{"width": 256, "precondition_frequency": 25, "adamw_weight_decay_other_params": 0.01}
Rows from block 4 of a small image embedding model, named by matrix and row number. Rows with one number belong to one neuron. Each number is 128 + 32 x the weight over its row's rms, rounded and kept within 0 to 255. All counts start at 0. After the name is the row's rms in percent of the matrix's.
After each neuron's rows are labels from the 100 images, of 14976, where the neuron reaches its highest value: "peak on" is the class under the peak. Only what is clearly more common there than usual is listed. The data: rendered dice on a table. In brackets: how many of the 100, against the usual share in percent.
# fc1: MLP up (model.blocks.4.mlp.fc1.weight, 1536x256), inputs 86-171
# fc2: MLP down (model.blocks.4.mlp.fc2.weight, 256x1536, transposed), outputs 86-171

fc1.479 089 [ 90 158  92 174 171 161  89  60 125 143 110 153 130 122 140 127 170 135 158 136 167 132 147 146 162 154 109 117 158  55 117  46 104 106 118  92 102 146 173 126 150  80 119 148 139 117 129 167  92 126  84 136 119 156  90 180 113 145 135 213 133 104 145 138 146 163 142 102 125 181 116 127 156  78 158  58 150 148 142 176 111 101 155 120 118 157]
fc2.479 099 [150 121 161 166  76 100 109 101  95 123 115 106 139 190 116 126  74 167 162 124 118 121 114 117 113 140 126  96 100 123  91 141 145 155 174  38 122 129 143 154 170 109 129 162  89  91 100 101 103 106 151  78 104 111 117 137 146 142 145 186 143 114 107 174 121 123 145 126 121  93  96 124 166 107  86 154 119 118 121 120  77 160 124 124 100 107]
peak on: die with one on top (98 vs 2.6)

fc1.226 086 [ 58 166 124 176 177 154  96  47 136 129 118 138 104  84 104  93 169 167  96 123 167 138 136 119 186 176 131 140 148  89 126  64  97 115 129  66  91 180 152 102 133 128 143 181 125 106 134 126  69 179 128 132 119 137  76 140 134 130 150 222 140 108 136 117 161 138 152 100 144 184 131 118 144  82 178  72 162 130 150 191 130 105 160 125 112 124]
fc2.226 099 [144 107 140 170  87 100 106 103  66 132  99 110 133 183 109 145  89 154 140 130 119 139 125 123 123 149 133 105 107 112  76 131 140 163 177  17 117 121 126 155 164 105 141 140 101 100  91  78 104 109 123  73 134 101 109 163 131 151 139 170 138  76 115 160 110 146 116 109  97  95  97 135 162  86  98 130 132 115  96 112 100 161 130 124  82 107]
peak on: die with one on top (98 vs 2.6)

fc1.137 108 [ 96  34 124 103 111  91 112 133 139 132 137 118 112 159 136 147 195 109 117 160 120 145 163 140 184 137 107 149 145  47  97 154  97 119 169  66 102 167 166 114 149 164 116 109 132 159 132 149  86 104 118 161 145 130  94 185 142  85 117 142 145 137 224 167 189 156 144 152  91 101 141 125 120 110 126 113  95 146 149  80 133 132 107 125 135 123]
fc2.137 102 [119 142  93 136 139 102 150 126 160 119 148 150 110 149 165 140 158 192 126 112  99 107  88  81 125 103 158 145 156 196 122 167 123  52 135 105 114 111 159 134  85 120 142 122  61 156 173  81 125 106 172 142  95 112 105 100 122  91 170  62  80 137 100 137 112 134  90 149 133 111 164 113 125  79 170 136 146 167 146 124 144  79 144 106 121  70]
peak on: die with three on top (96 vs 2.5)

fc1.209 110 [ 98 167  92 171  86 123 126  96 125 132 144 132 135  80 115 122  73 160 160 124 161 133 136 156  96  91 157 116 119 102 140 148 175 138  13 136 137 142 136 170  56 108 126 128 157 173  98 134 137 157  90 107 154 157 114 111 157  83 113 123  78 142  45 119 157 146  76 132 105  95 106 103 128 126 172 104 128 132 138 129 125  68  76 116 116 138]
fc2.209 111 [110 148 165  26 148 157 134  84 119 156 148  70 117 107 132 114 157  74 137 146 122 126 127 141 151 100 115 129 140 150 106 111  75  48 114 177 166 117 155  93 120 150 153 126  86 125  98  64 139 173 131 112 100 163 123  93 121  78 117 121 137 134 137  91 131  68 142 154 142  78 149 106  92 122 167  47 149 111 124 143 171 160 109 104 127 136]
peak on: die with six on top (96 vs 2.5)

fc1.0 099 [122  56 113 129 151 125 140 142 112 162 123 103 140  23 131  44 108 179 157 145  96 204 128 147  81 118 123 113 132 104 123 145 150 103 173 125 159 106  91  87 102 149 158 139 156 170 141 113  94 136 165 124 165 142 146 142 139 111 144 110 163 153 131 143 209  92 146 130 112 140 166 148 105 115 120  87 113  96 139 149 139 128 146 125 207  91]
fc2.0 087 [141 108 134  95 165 139 158 129  80  73 113 133  77  26 107  88  91 118 103 132 165  95  93 166 143 146 136 130 193 193 125 132 142 117  97 120 128 111 100 182 164  84 133 119 135 172 145 135 153 123 153 137 157 113 197 121  83 102 128 180 154 118 120  92 117 137 149 106 109 130 171 176 143 145 195 115 123 117 136 107 159 100 137 118 118 174]
peak on: die with five on top (26 vs 2.6)

fc1.293 092 [116  96 112 113 159 136 171 152 108 151 140 144  79 167 127 118 106  93 145 132 119 111 109 111 104  96 166 131 144 180  84 150 131 154 152  97 136 149 181 138 146 129 175  91 114 141 178 132 151 110 113 155 175 116 119 178 114 148 148 110 125 123 168 168  47 158 117 120  59 125 104  88 110  76 155  74 154 180 127 148 117  99 119 221 132 134]
fc2.293 098 [128 113 125 144 154 135 108 191 165  79 140  99 130 125 114 106 149 171  59 127 107 127 109 149 110 120 121 166 117 171 169 124 103  65 132  59 187 109 167 152  83 144 142 150  71  91 109 126 194  45 151  95  93  94 144  83  83 130 125 132  82  90 112 167 115 127  86 207 161 115 204 103 107 103 124  84 162 162  73 145 128 110 131 138 124 122]
peak on: die with three on top (99 vs 2.5)

fc1.599 093 [121 145 116  97 171 153  61 111 141 145 110 151 121 162  98 118 105 120 141 115  82 124 126  99  95 126 148 174 112 176 145 142 159 132 194 218 151  89  79 108  90 139 129 132 136 193 146 132 114 148 138 130 161 134 136 179 166 177 140 118 147 137 137 113 128 133 147 131 110 126 121 115 146 121 168 173 166 140 130  63 153 132 115 147 119 191]
fc2.599 099 [ 90 112 144 186  50 111 127  96 113 119 143 114 121  54 127 134 115 152  91 140 150 117 185 105  89  97 123 108 155 104 131 128 134 125 154 154 140 119  55 106 155 109 134 111 161 148  89 112 141 126 166 118 146 137 126 142 135 112 133 136 142 140 130 117 138 109  97 149 127 100 126 162 178  56 108 149 163 132  80 149  91 156 123 132 122  77]
peak on: die with two on top (58 vs 2.5)

fc1.643 082 [112 121 156 114 196 171 130 193 127 113 139 160 128 173  88 108 146 116  81 162 163 122 108 100 174 104 107 111 140 146 131  78 159 133 187 101 177 131 139 128 114 115 112  89 107 119 169 151 123 104 114 162 179 152 163 186 142 139 119 122  95 148 129  77 106 174  98 166  74  94 125 169 149 132 182 102 127 154 175 174 154 127 126 194 141 174]
fc2.643 099 [103 128 167  94 103 116  88 165 105 114 175 118 125 189 137 124 131 219 155 122 124 126  75 110 132 118 147  85 117 111 119  84  75  63 129  22 166 177 163 124  85 119 149 140  75 111 120 109 166 117 144 121 113 105 157 109 159 150 137 139 120 109 166 115  73 158 121 128  81 125 227  82 127 122 118 143 176 139 114 116 136 141 129 138  94 127]
peak on: die with three on top (93 vs 2.5)

fc1.208 126 [173 105  73 158  81 133 152 106 162 147 134 175 186 137 114 147 195  86 197 108 156 163 162 106 105 124 141 174 151 100 160 144 109 126  98  66 135 155 121 139 131 105 168  75 124 100 112 126 124 107 172 114 141 111  74 147 226 104 135 113 124 141 111 118  99 102 151  86 153 124  63 167 128 147 110 194 134 172 152 180  72 106 115 128  87 163]
fc2.208 118 [129 133  85 160 150  39 166 136 173 103  80  87 117 108 145 100 146 107 100 121 104 155 116 132  95 154 115 124  86 140 173 180 117 134 168 123  79  73 152  97  65 109  78 123  60 105 177 134 115  87 123 120  75 105 128 137 107 131 121 101  84 111 142 164 146  97 148 136 133 144 123 156 123  58 119 156 134 127  48 142 102 192 143  97 172  73]
peak on: die with three on top (94 vs 2.5)

fc1.322 113 [153 125 102 131 132 173 143 109 115  91 140 136  94 142 122 152 122 155  68 129 141 119  93 115 183 133  99  81 122 147 145 158 110 110 110 175 178 159 161 114  96 114 104  86  95 115 129 126 129 121 150  94 156 134  96 161 105 146  89 125  98 152 134  98 110 105  28  88  92 117 146 157 185 152 159 167 186 195 104 125 105 149 127 124 140 122]
fc2.322 101 [ 66 127 140 111 175 153 137  27 157 101 144 119 143 121 133 103 119 176 101 187 160 155 158  94 117 130 163 140 154 152 114 146 123 101 141 168 145 152  93 158 165 126 106  91 129 116 142 128 115  92 128 163 115 120 120  67 148 141 171 120  99 103 105 157  73 147 119 139  83 110 133  63 199 117 112  56 141 160 109  88 174 172  95 129 113 120]
peak on: die with two on top (91 vs 2.5)

fc1.650 107 [152 160 121 100 194 106 116  40 142 123 160 165 153 103 148 115 219 108 122 153 110 128 120 104 154 109 124 142 121 144 129 154 106 114  96 167 123 142 123  95 165 171 100  78 119 171  91 135 100 110 139 135  97 141 159 100  93 192 210 125 125 109  62  79 149  83 115 149 186 165 146 139 128 159 113 101 164 100 134 122 152 116 165 209 177 148]
fc2.650 119 [133 132  82 144 145 123 194 144 129  98 122  93 134 107  95 147 151 126 108 166 145 103 146 189 133 115 155 109 144 197 119 154 139 165 192 122 158 125 149 120  92 108 103 182 119 112  95 154 134 100 113 158  76 136 119 156 199  87 135 119  89 196 169 153 114 104 120 193 112 113 189 110 127  31 103 135 125 135  86 128 139 128 185  94 118 154]
peak on: die with six on top (100 vs 2.5)

fc1.63 085 [100 130 142 119 131  92 121  36 131  86  94 164 148 171 126 133  70 126 128 133 166  88 104 129 119  94 115 174 139 156 105 129 111 162  36 155 142 138 117 153 141 127 129  93 228 168  96 135 108 125  35 138 107 126  99 128 185 110 126 134 103  96  98 107  86  90 157 134 102 124 114 128 149 106  95 114 107 186 148 125 115 136  71 111 128 108]
fc2.63 100 [119 113 117  93 138 194 157 122 147 161  94 138 121 125 110 126 126 136 149  50 130 152 118 130 201 126 136 105 145  86  98  98 107  82 116 177 174 134 147 111 113 136 151 108 106  97 117 116 183 148  76 147 118  83 162 139 163 155 111 155 116 130 201  67 157 143 127 116 115 126 138  87 119 193  98  99 149 120 134 174 198  69 147  96  90 142]
peak on: die with six on top (100 vs 2.5)

fc1.641 091 [ 83 164  81 232 110 113 112 107 122 157 131 130 120  70 134 103 137 100 168 123 140 135 121  93 136 122 146 117 146  59 141  58 142 115 165  51 116  95 213 121 112 125 101 165 140  97 150 148 118 143  96 137 184 147 102 146 117 130 132 180 134 146 116 152 141 161 125  77 169 125 109 124 176 135 179 102 177 156 125 145  90 100 102 106 157 122]
fc2.641 096 [170  84 123 165  94 102  67  85 145 131 133 111 174 189 129 153  83 174 162 146 112 106 166 144 109 139 119 110 158  98 109 139 108 174 173  83 157 147 140 144 174 150 174 105  99 100  64 108  97 147 180  67 102  98 120 174 150 140 123 192 151 128  98 169 125 126 106 107 130  63 121 196 142 138  99 161 128 110  83 123 121 156 117 125  96 105]
peak on: die with one on top (70 vs 2.6)

fc1.160 117 [170 144 140 136 131 159 119 133 130 154 128 143 140 113 106  97 162 152 193 114 164 152  92 129 170 106 117  81 134  98 158 116 141 156 103  62 148 160 172 112  91 160  70 155 115 231 142  98 145 137 132 161 160 157 128  68 143  59 142 169 150  98 114 159 167 128 114 164 108 106  91 117 130  95 172 120 129 160 111 141 159 125 115 115 124 125]
fc2.160 123 [102  92 109 133  82 145 100 108 220 145 145 106 134 141 119 101 166 139  97 100 107 114  74 141 130 114 113 183  96 140 149 106  71 117 139 156 185 145 173  50 181 234  93 129 114 136 144 122 118  97 136 145 111 181 139 167  61 117 132 174 148 103 119 145 148 136 131 111 104 122 132 170 133 135 178  88 128 129  88 136 129 127 103 173 135 127]
peak on: die with five on top (76 vs 2.6)

fc1.466 122 [154 102 122  93  65 135 115 105 130 208 120 195 177  68 125 132 125 125 116 122 141 107 115 121  28 132 178 148 161 165  68 193 122 104 116 124 209 125 146 105 102 144 108 107 172  97 179 138  90 142 181 129  72 138 134 118 116 109 156  91 114 118 171 102 121 103  88 153 165 110 137 154 133 134  88 135 116 141  66 163  82 144 138 125 126  79]
fc2.466 127 [162 130 118 144 150 158 122 120 124  82  92 115 105 168 118 102  66  90 132 175 114 154 172  81 138 140 131 128 161 143 200 207 114 104 102 240 135 157 176 135 113 123 125 115 112 115  52 167 127  94 144 133 119 152 118 141 109  91 143 155  81  88 134 141 126 142 126 142 178 158  89  99 122 128 182  55 107  99 112 151 124  82 122 108  92 153]
peak on: die with five on top (29 vs 2.6)

fc1.468 097 [113 107 140 132 108 127 142 143 146 137 122 180  99 104 121 120 160 137 106 174 164  77 105 179  66 152 109 109 150  68  98 178 147 103  35  43 171 143   0 138  96 109 150 160  66 141 191 142 128 113 165 110 144  96 146 134 121 172 138 120 147 151 146 147 113  62 129 147 130  75 117 148 111 150  59 162 128 109 168  97 168 156 164 144 165 197]
fc2.468 098 [135 102 130 120 133 121  60 163 106  96  91 117 132 188 121 151 174 124 128 132 121 104 135 167 120 112 104  99  73 163 135 114 118 150 111 113 172 127  67  88 189 124 128 100 156  89 117 129 160 163  88 167  95 124 125 125 125 169 121 152 107 107  96 134  74 116 145 110  78 144 102  64  70  99 161 151 157 131 112 120 148 136 122  83 115 128]
peak on: die with five on top (55 vs 2.6)

fc1.736 089 [155 125 133 113 165 117  65 210 105 123  91 155 103 168 118 109 136 112  96 102 219 148 147 117 135 162 112 127 146 100 131 112 142 128 183  96 141 111 164 140 108 135  95 120 127 156 183 127 145  88 146 121 129 147 147 223 142 106 112 120 123 166 142  94 126 147  74 139  64  96 120 170 138 106 187 100 131 123 161 151 113 137 119 126 150 169]
fc2.736 102 [117 132 156  96 105 123  87 156 126 134 164  99 120 150 135 138 177 180 129 120  76 112  67 131 129 110 114 113 129 115 107  91  95  92 149  37 147 137 170 130  76 149 139 127  86 141 139 146 187 101 139 133 112 118 129 116 168 154 127 129 110 113 201  90  75 136 130 139  91 127 216 125 141  96 134 149 133 113 116 170 118 140 117 143 111 100]
peak on: die with three on top (77 vs 2.5)

fc1.438 091 [139 115 142 147 131 118 115 141 126 136  96 147  77 121 134 103 163 138 138 152 156 173 136 135 101 183 140 136 155 110 124 216 182  97 105  34 167 158  66 130 147 135 109 142 138 126  82 152 142 109 156 144 128 174  85  90 106 136 139 144 128  98 148 170 127 120 101 109 159 115 135 141  44  96 100 106 106 105 128 117 157 137  74 105 169 124]
fc2.438 097 [118 104 153 131  94 152  71 141 108 130 101 123 154 190 143 168 154 143 101 126 110  80 158 119 112 138 101  83 100 198 120 114 109 134 120  44 201  87  48 118 152 140 123 110  87 130 148 138 185 172 111 161  96  87 125 111 120 153 169 119 138 123 145  79  97 135 126 127  97 147 114  66  90 141 123 135 163 104 150 131 188 133 120  92 147 104]
peak on: die with five on top (100 vs 2.6)

fc1.513 119 [ 81 112  77 116 124 106  91 107 118 116 118  85 114  36  77 112 142 104 102 160 173 124 121 141 104 197 169 153 152 149 129 184 161 133 175 168 145  90 128 114 122 147 107 149 134 141 149 124 110 101 155 125 165 130  82 146 122 135 147 113 112 163 101 125  87 181  74 113 122 139 136  93 183 220 110 184 175 131 121 104 122 103 103 123 161 183]
fc2.513 100 [112  97 164 182 172 113 119  62 195 108 145 128 100  73 102 134 182 178  89 154 125  72 169 118  94 100 105 103 129 165 139 165 141 146 118 162 147 144  99 148 132 107  94 157 122  87 137 180 128 126 129 121  71 135 128  95 146 117 167 108 158  95 108 158  73  73 140 159 112 103 101  97 164 111 122 116 146 108 128 112  68 105 107 132 129 107]
peak on: die with two on top (98 vs 2.5)

fc1.615 098 [157 113 158 147 136 111 133 142 135 124  87 128  97 117 108  82 154 150 137 148 147 134 134 123  96 154 129 119 119 103 136 205 158 118  84  30 164 146  54 108 135 134 121 152 130 118  99 164 133 111 161 143 140 189 106  81 111 149 103 146 123 107 126 142 153 105 126 140 187 132 135 121 106  94  82 108 130  91 123 126 195 128 114 122 137 139]
fc2.615 099 [145 112 144 111 118 141  81 141  84 127 108 117 143 194 138 167 147 139 127  99 119 104 186 116 129 121 122  93  92 178 136 130 113 145 102  68 188 118  81 112 172 143 125  96 104 123 140 151 182 143 104 150 107  89 118 104 118 149 163 135 145 124 145  85 114 132 140 130  89 137 100  90  99 147 142 130 174 123 137 138 180 122 121  88 153 110]
peak on: die with five on top (99 vs 2.6)

fc1.100 112 [ 67 164 156 102  84 174 139  51 106 164 120 207 133 140 157 137 149 157 167 128 167 135 137 158 163 143 114 117  71 136 112 149 131 139 128 166 168 162 149  77  97 121 127 108 171 109 117 109 163 145 120 123 136 155 137 143 117 146 166 156  93 105 151 139 134 113 144 173 110  99 108  82 116 126 173 119 171 132 153 135 141 151 111  90 135 139]
fc2.100 099 [120 153 137 103 176 134 176 110 117 108 105 125 147  79 116 134 201 143 109  92 125 104  64 116 137 129 171  95 114 235 117 120 113  72 112 191 195 123 171 120  97 105 145 129  73  88  88 119 154 107 126 167 112 150 167  85 132 170 110 168 122 141 190  81 104 141 128 156 117 123 124  76 143 155  76 128 133 139 118 150 196  99 135  70  77 153]
peak on: die with six on top (97 vs 2.5)

fc1.572 116 [116 176 119 156  79 131  90 109 110  67 130 197 133 119 125 130  58 122 155 159 169 149  89 113  87 111 136 108 136 128  81 167 143 156  52 198 208 106 191 151  97 111 161 193 144  61 111 166  72 140 152 129 135 139 109 116 100 122 127 117 144 114 137  68 142 100 156 173 107 140 129  89  87 120 149 158 151 185  96  94 122 171  87 121 130 131]
fc2.572 112 [129 150 150  97 157 148 174 105  99  83 109 129 145 113  99 107 167 139  89 167 102 112 114  88 115 127 149  99 137 179 162 100 113  80 138 223 132 125 155  95 106  36 120 119 126  52  47 157 154 185  94 101 113 139 167  75 118 112 123 155 102 103 123 113 117  90 141 134 144 114 133 129 128 158 104  76 141 119 129 118 149 153 153  87 161 173]
peak on: die with six on top (41 vs 2.5)

fc1.754 120 [117  77 122  94 174 140 171 162 143 159 129 172 127 114 139 129  91 167 151 160 130 120 115  65 115 112 159 107 123 100 109 190 163 107 148 157 170 146 222 189  97 158 112 113 142 164 108  79 167  74 113 162 117 155 121 154 135 167  96  76 107 122 101 126 104 111  63 105 118 151 106 182 103 125 144 172 101  94 123 156 138 136 107  56 122 158]
fc2.754 112 [ 80 139  94 115  84 127 185 146 141 129 180 134 141 138 112 134 174 178 186  97 183 131  78 169  98  74  89 150 196 137 132 127 143  45 115 152 108 137 139 141 108  61 155 145 122  91 139 131 105 135 112 151 128 187  72 164 132 151 120 138 129 110 145 153 135 118 134 168  99 133 123 121 185  38 176 142 148 138  92 159 152 125 134 162 107  86]
peak on: die with five on top (29 vs 2.6); die with four on top (25 vs 2.6)

fc1.385 106 [163  65 139  98 110 118 113 180 180 118 124 140 111  70 129 122  93 150 153 135 100  54 141 124 164 102  81 140 104 144  93  44  88 110 148  93 160 136 133 158 132 194 133 179 144 131 159  71 123 150 116 123 155  95 153 156 111 134  96 102 154 147 112 167 117  72 128 132 105 135 114  99 101 170 150 115  93 146 165 136 142 118 112 116 141 177]
fc2.385 115 [ 91 131 122 114 131 132  76 173  79 123 132  42 146 111 123 127  54 105 102 124 137 190 133 110 110 134 100  94 102   0  95 185 115 129 146 151  95 148 173 121  93 168 116 127  70 113 142 133 153 117  98 129  96 118 162 149 124 148 106 155 116  91 151 145  69 135 151  99 148  94 163 190 138 110 139 135 111  85 104 132 139 170 128 156 141 114]
peak on: die with three on top (35 vs 2.5); die with one on top (29 vs 2.6)

fc1.601 129 [137 125 111 168 164 103 147  36 160 109 147 144 207 135 155 178 151 131 133 131 123 103 109 136 130 128  52 171 104 155 151  87  80 157 148 137 155 131 199 163 108 121  89  68 173 125  61  94 147 165 103 137 164 119  79 111 184 159 148 141 153  99  92 148 115 143 120 167 131  77  73  91 133 112 171 141 129 132 149 105 147 134 129  81 190 154]
fc2.601 117 [132 132 122  22 158 146 155  91 182 163  78 110 120  78  91 165 155 131 150 113 137  78  50 116 163 129 190 158  87 202 112 162 111  60  78  83 181  88 123  92 154  71 128 102 109  52 100 112 112 148 129 151 143 148 132  99 112 157 146 155 119 115 172 103 140  93 127 158 113 111 195  69  97 140 165 119 117 116 113 125 191 118 133 105  47  74]
peak on: die with six on top (100 vs 2.5)

fc1.313 116 [ 97 200 148 101  58 148 144 120 149 161  84 167 127 108 121 155  72 112 138 149 127 137 129 110  57 102 111 171 134  79 126 116 167 136  74 134 133 185 115  97 112 127 111 146 107 135 167 105  95 103 134  81 156 139 193 110 146 151 152 185 162 125 143 108 152  73 134 131 121  94 166 146 106 152  89 115 195 191 176 195 133 176 119 121 156 128]
fc2.313 124 [111 129 107 142 144 158 161 107 122 109 134  78 144  67 137 147 177  96  78 127 123 128 101 216 195 125 121 140 174 108  97 128  90 104 114 162 136 152 172  85  92 148 118 102 114 104 127 153 112  87  71 117 109  81 151 117 189 146  73 126 132 153  89 126 101 145 107 154 109 155  87 135 149  76 128 124 101  35 126 136 140 132 144  71  92 118]
peak on: die with six on top (29 vs 2.5)

fc1.447 122 [140 106 117 106 126 129 120 102 120  61 121 179 164  48 116 132 103 121 172  77  81 110  87 103 175 165 114 114 186 175 149 134  84 133 180 100 143 182  98 219 139 122 114 150 110 145  76 153 149 181  84 129 153 157 108 145  94 169 146  79 169 173  83 107 161  75 145 186 117 127  97  92 109 183 179 126 132  93 152 150 105 138 184 124 108 105]
fc2.447 108 [110 154 131 140 119 161 144  97  95 158 148 113 121  92 112 100 200 100 118 162 162 114 100 101 119 151 127 124 107 116 133 163 120 169  34 138 158 118 120 111 138 121 153 144 104 139 108 115 164 151 162 188  93 142 188 116 110 121  85 151 141  72 149 112 143  87 128 147 136 127  82 144 122  87 128  81 163 125 203 127 202 114 168 112 102  99]
peak on: die with six on top (81 vs 2.5)

fc1.722 105 [107 174 131 136 126 122 151 107  86  92 106 138 128  57 150 137  55 170 126  69 165 117 123 126  99 125 128 131 142 109 142 167 117 154  68 121 147 177 125 122 117  91 137 131 111 125  94 118 140 186  68 143 110 148 104 119 151 160 146 119  84  94  61 150 132 110 115 182 136 135  77  41  84 182 125  89 136 119 172 147 113 173  94 151 113 147]
fc2.722 101 [ 90 174 123  82  73 141 117 105 143 157 111  74 122 108 138 111 170  74 148 131 134  99  87 150 134 106 121 104 126 156 124 141  95  67  52 156 228 134 132 120 144 121 163 124 147 166 118  90 207 118 135 135 154 184  99 129 116 130 111 147 110 128 182 103 137 108 122 123 121  87 144 151  80 130 133 121 167 130 141 130 201 117  75  58  84 125]
peak on: die with six on top (99 vs 2.5)

fc1.544 106 [128  78 169 123 161 118 137 157 122 162 139 155  95 128 129 115  65 115 124  80 120 158 137 129 160 157 139 180 110 100 160 137 138 105 212  88  91 147 131 167  97 176 132 121 131 142 174 158  46 160 142 148 178 150 137 165 162 125 132 169 164 145 175 165 189 158 151 125 157 128 103 130 115  78 159 147 109 102 161 121 168 126  90  75 121  78]
fc2.544 107 [102 114 110 160 104 113 117 195 122 124 171  58 130 201 163 108 168 162  82 110  88 165  82 114 114 149 109 125 150 180 153 165 131 107 156 133 129 138 186 150  72 142 103 109 133 141  91 140 129 126 219 129 145 139 154 152 108  98 139  19 106 118  99 127 145 128  97 157 159 140 110  64 188  98 122 146 134 138 105 152 121 125 141 115 124 106]
peak on: die with three on top (97 vs 2.5)

fc1.691 094 [116 132 124 126 131 133  91 162 125 136 117 166  99 141 113 101 147 154 144 158 139 144 108 152  76 157  91 115 168 123  97 184 146 120  68  42 153 139   5 141 152 117 166 134 117 121 151 129 158  92 115 121  88 140 109 135  99 149 143 166 122 146  83 147 119 123 131 118 165 119 155 104  84  98  57 163 106 104 156 111 191 128  67  85 170 124]
fc2.691 097 [113 101 141 146 151 132  76 162 107 129 105 113 167 221 134 178 184 133 134 119 120  97 192 142 121 115 118  90  98 165 158 130 125 150 119  87 176 124  63 131 155 114 138 101 113 126 138 120 163 167 118 150  98 103 100 110 123 133 159 137 143 112 156  94 115 120 149 133  94 137  89  91 101 145 133 138 159 130 119  86 187 133 137 107 161  92]
peak on: die with five on top (98 vs 2.6)

fc1.637 118 [128 147 166 190  88 116 138  81 100  77 101 168 135 113 146 177 104 157  94 118 161 135 106 190  85 128 137 155 123 126 153 120 104 100  78 144 104  89 134 150 156 117 157  38 160 119 110 114 144 133 146 138  94 143 132  46 140 110 108 133 135 161  90 121  97 121 129  91 115 132 113 161 139  95  65 116 155 138 148 159 100 131 150 100 127 156]
fc2.637 109 [167 108 154  49 142 131 131 150 162 118 116 147 157 134 116 153 119 154 147  80 111 115  66 113 189 115 142 103 145 132 121 149  92 130 105 111 140  95 146  90  77 150 148 169 128 155 139 153  85 136  65 109 124 108 206  91 130 114 122 177 153 177 208  73 179 138 117 144 114 115 118  77  97 140 124 105 117 100 151 148 202  62 105 127  79  98]
peak on: die with six on top (76 vs 2.5)

fc1.161 121 [ 87 123 108 130 186  84 169  53 130 115 141 113 146 117 128 135  64 164  76 110 177 123 175 163 110 145  97 181  67 106 137 116 145 110  91 132 109 167 111 172 137 154 147  65 164 150  74 142 163 151 154 137  58 155 188  78 182 115 102  78 135 111  42  74 159 123 109 190  77 114 110 127 141 146 128 116 116 186 141 160 129 144  94 130 125 153]
fc2.161 123 [ 80 114 126 122 131 126  69 127 171 155 102  99 116  79  87 138 178  92 147 148 144 113  96 203 114 145 109  97  97 172 118 138 121  81  98 118 217 138 115 158  93 128 155 160  79 158  43 114 153 169  75 123  94 160 119 103  83  98 100 101  96 124 202  77 132 125 113 132 163  90 118 108 127  90 144  91 173 129 103 153 200 103 163 128 156 150]
peak on: die with six on top (61 vs 2.5)

fc1.118 106 [157 176 125 145 118 144 105 134 157 144 111 142  84 214 152 140 186 107 103 120 177 143 161 128  25 145  74 126  66 117 120 124 128 146  80  89 120 136  33 147 166  75 132 131 114 108 203 113 176 116 131 102 132 125 127 196 132 162 136  91 106 115 108  79  85 131  96 145 115 131 107 126  72  95 124 130 151 137 123 125 149 103  71 133 145 146]
fc2.118 099 [109  96 139 136 100 145  97 147 123 102  94  97 150 166 123 107 252 157 137 113 108 107 171 138 168 136 137 118 129 178 123 149 102  98 137  53 166 153  58 106 173  98 136 151 108 109 116 112 153 125  99 119 124 105 128 123 125 142 136 109 154 140 154 114 127 120 108  96  79 105 107  93 139 154  92 110 151  95  80  76 164 164 170 134 128 102]
peak on: die with five on top (90 vs 2.6)

fc1.490 095 [ 99 163 130  91 166 144 124 119 136 129 100 172 133 107 160 109 154 148  99 126 138 106 124 110 163 158 124 151 119  87 132  87 160 152 143  60  95 150 158 106 115 128 143  96 204  71 173 152 101 179 126 142 117 138 141 171 109 125 131 231 151 140 192  98 111 124 137  62  87 154 139 140 139 114 157 148 126 162 118 166 100  86 191 123 116 121]
fc2.490 107 [139 104 150 157  80 106  90  67  90 118 109  98 150 112 118 147  49 147 140 162 100 109 105  95  97 109 109  85 123 119 106 163 126 150 142  57 160  91 157 199 211  97 124 142 107 107  92 103 103 169 137  85 110 168 102 114  94 109 150 148  92  87 110 176  98 110 161 122 161 117 160 130 191  94 106 142 123 161 114  82 122 125 106 119  92 141]
peak on: die with one on top (94 vs 2.6)

fc1.715 076 [120 143 188  77 160 144  50 127 106 175 132 153 157 154 126 130 105  51 111 119  45 114 132 127 174 104 132  89 128 162 131  99 168 106 178 187 169  94  63 128 110 162 126 110 139 153 131 132 130 159 158 111 177 101 180 141 128 151 145  74 109 112  78 138  91 117 136 140 140  73 138 151 129 132 112 160 129 128 131  81 110 136 157 188 131 177]
fc2.715 103 [133 155 135 157  42 111 133  80 110 140 124 106 131  33  83 158 115 178 137 148 152 158 177 115  81 111 141  55 102  91 151 120 111  79 155 167 121 168  59 109 148  86 101 105 110 130 122  96 157 111 137  99 143 108 151 138 152 148 114 139 150 168 120 140 123 157 155  86 143 138 152 169 214  66 120 170 153 133 142 143 119 144 117  88 111 116]
peak on: die with two on top (40 vs 2.5)

fc1.288 103 [155 177 162 132 134 152 141 183 145 139 128 148 128 142 118  88 160 152 146 118 189 154 105  82 111 142 153 136 150 149  74  52 119 144 175 138 150 139 178 178 108 120 144  96 113 120 133 152  91 120 130 126 134 140 167 196 153 143 125  75  94  92 158  90 139 151 100 170  88 136 120 119 127 121  83 120 112 161 168 180  83 110 104  93 153 147]
fc2.288 093 [ 99 102 146  75  74 120 103 213  99 146 134  83 157 173 135 143 138 230 131 187 136  98  84 131  93 149 172 108 126 213 165  91 124  76 114  25 163 131 152 112  57 129 141  88  93 131 121  91 147 133 150 138 111 143  80  63 141 118 137 135 120 114 171 147 150  87 140 144 134 164 220  79 144 126 147  88 152 142 147  96 128 146 160  95 101 144]
peak on: die with three on top (83 vs 2.5)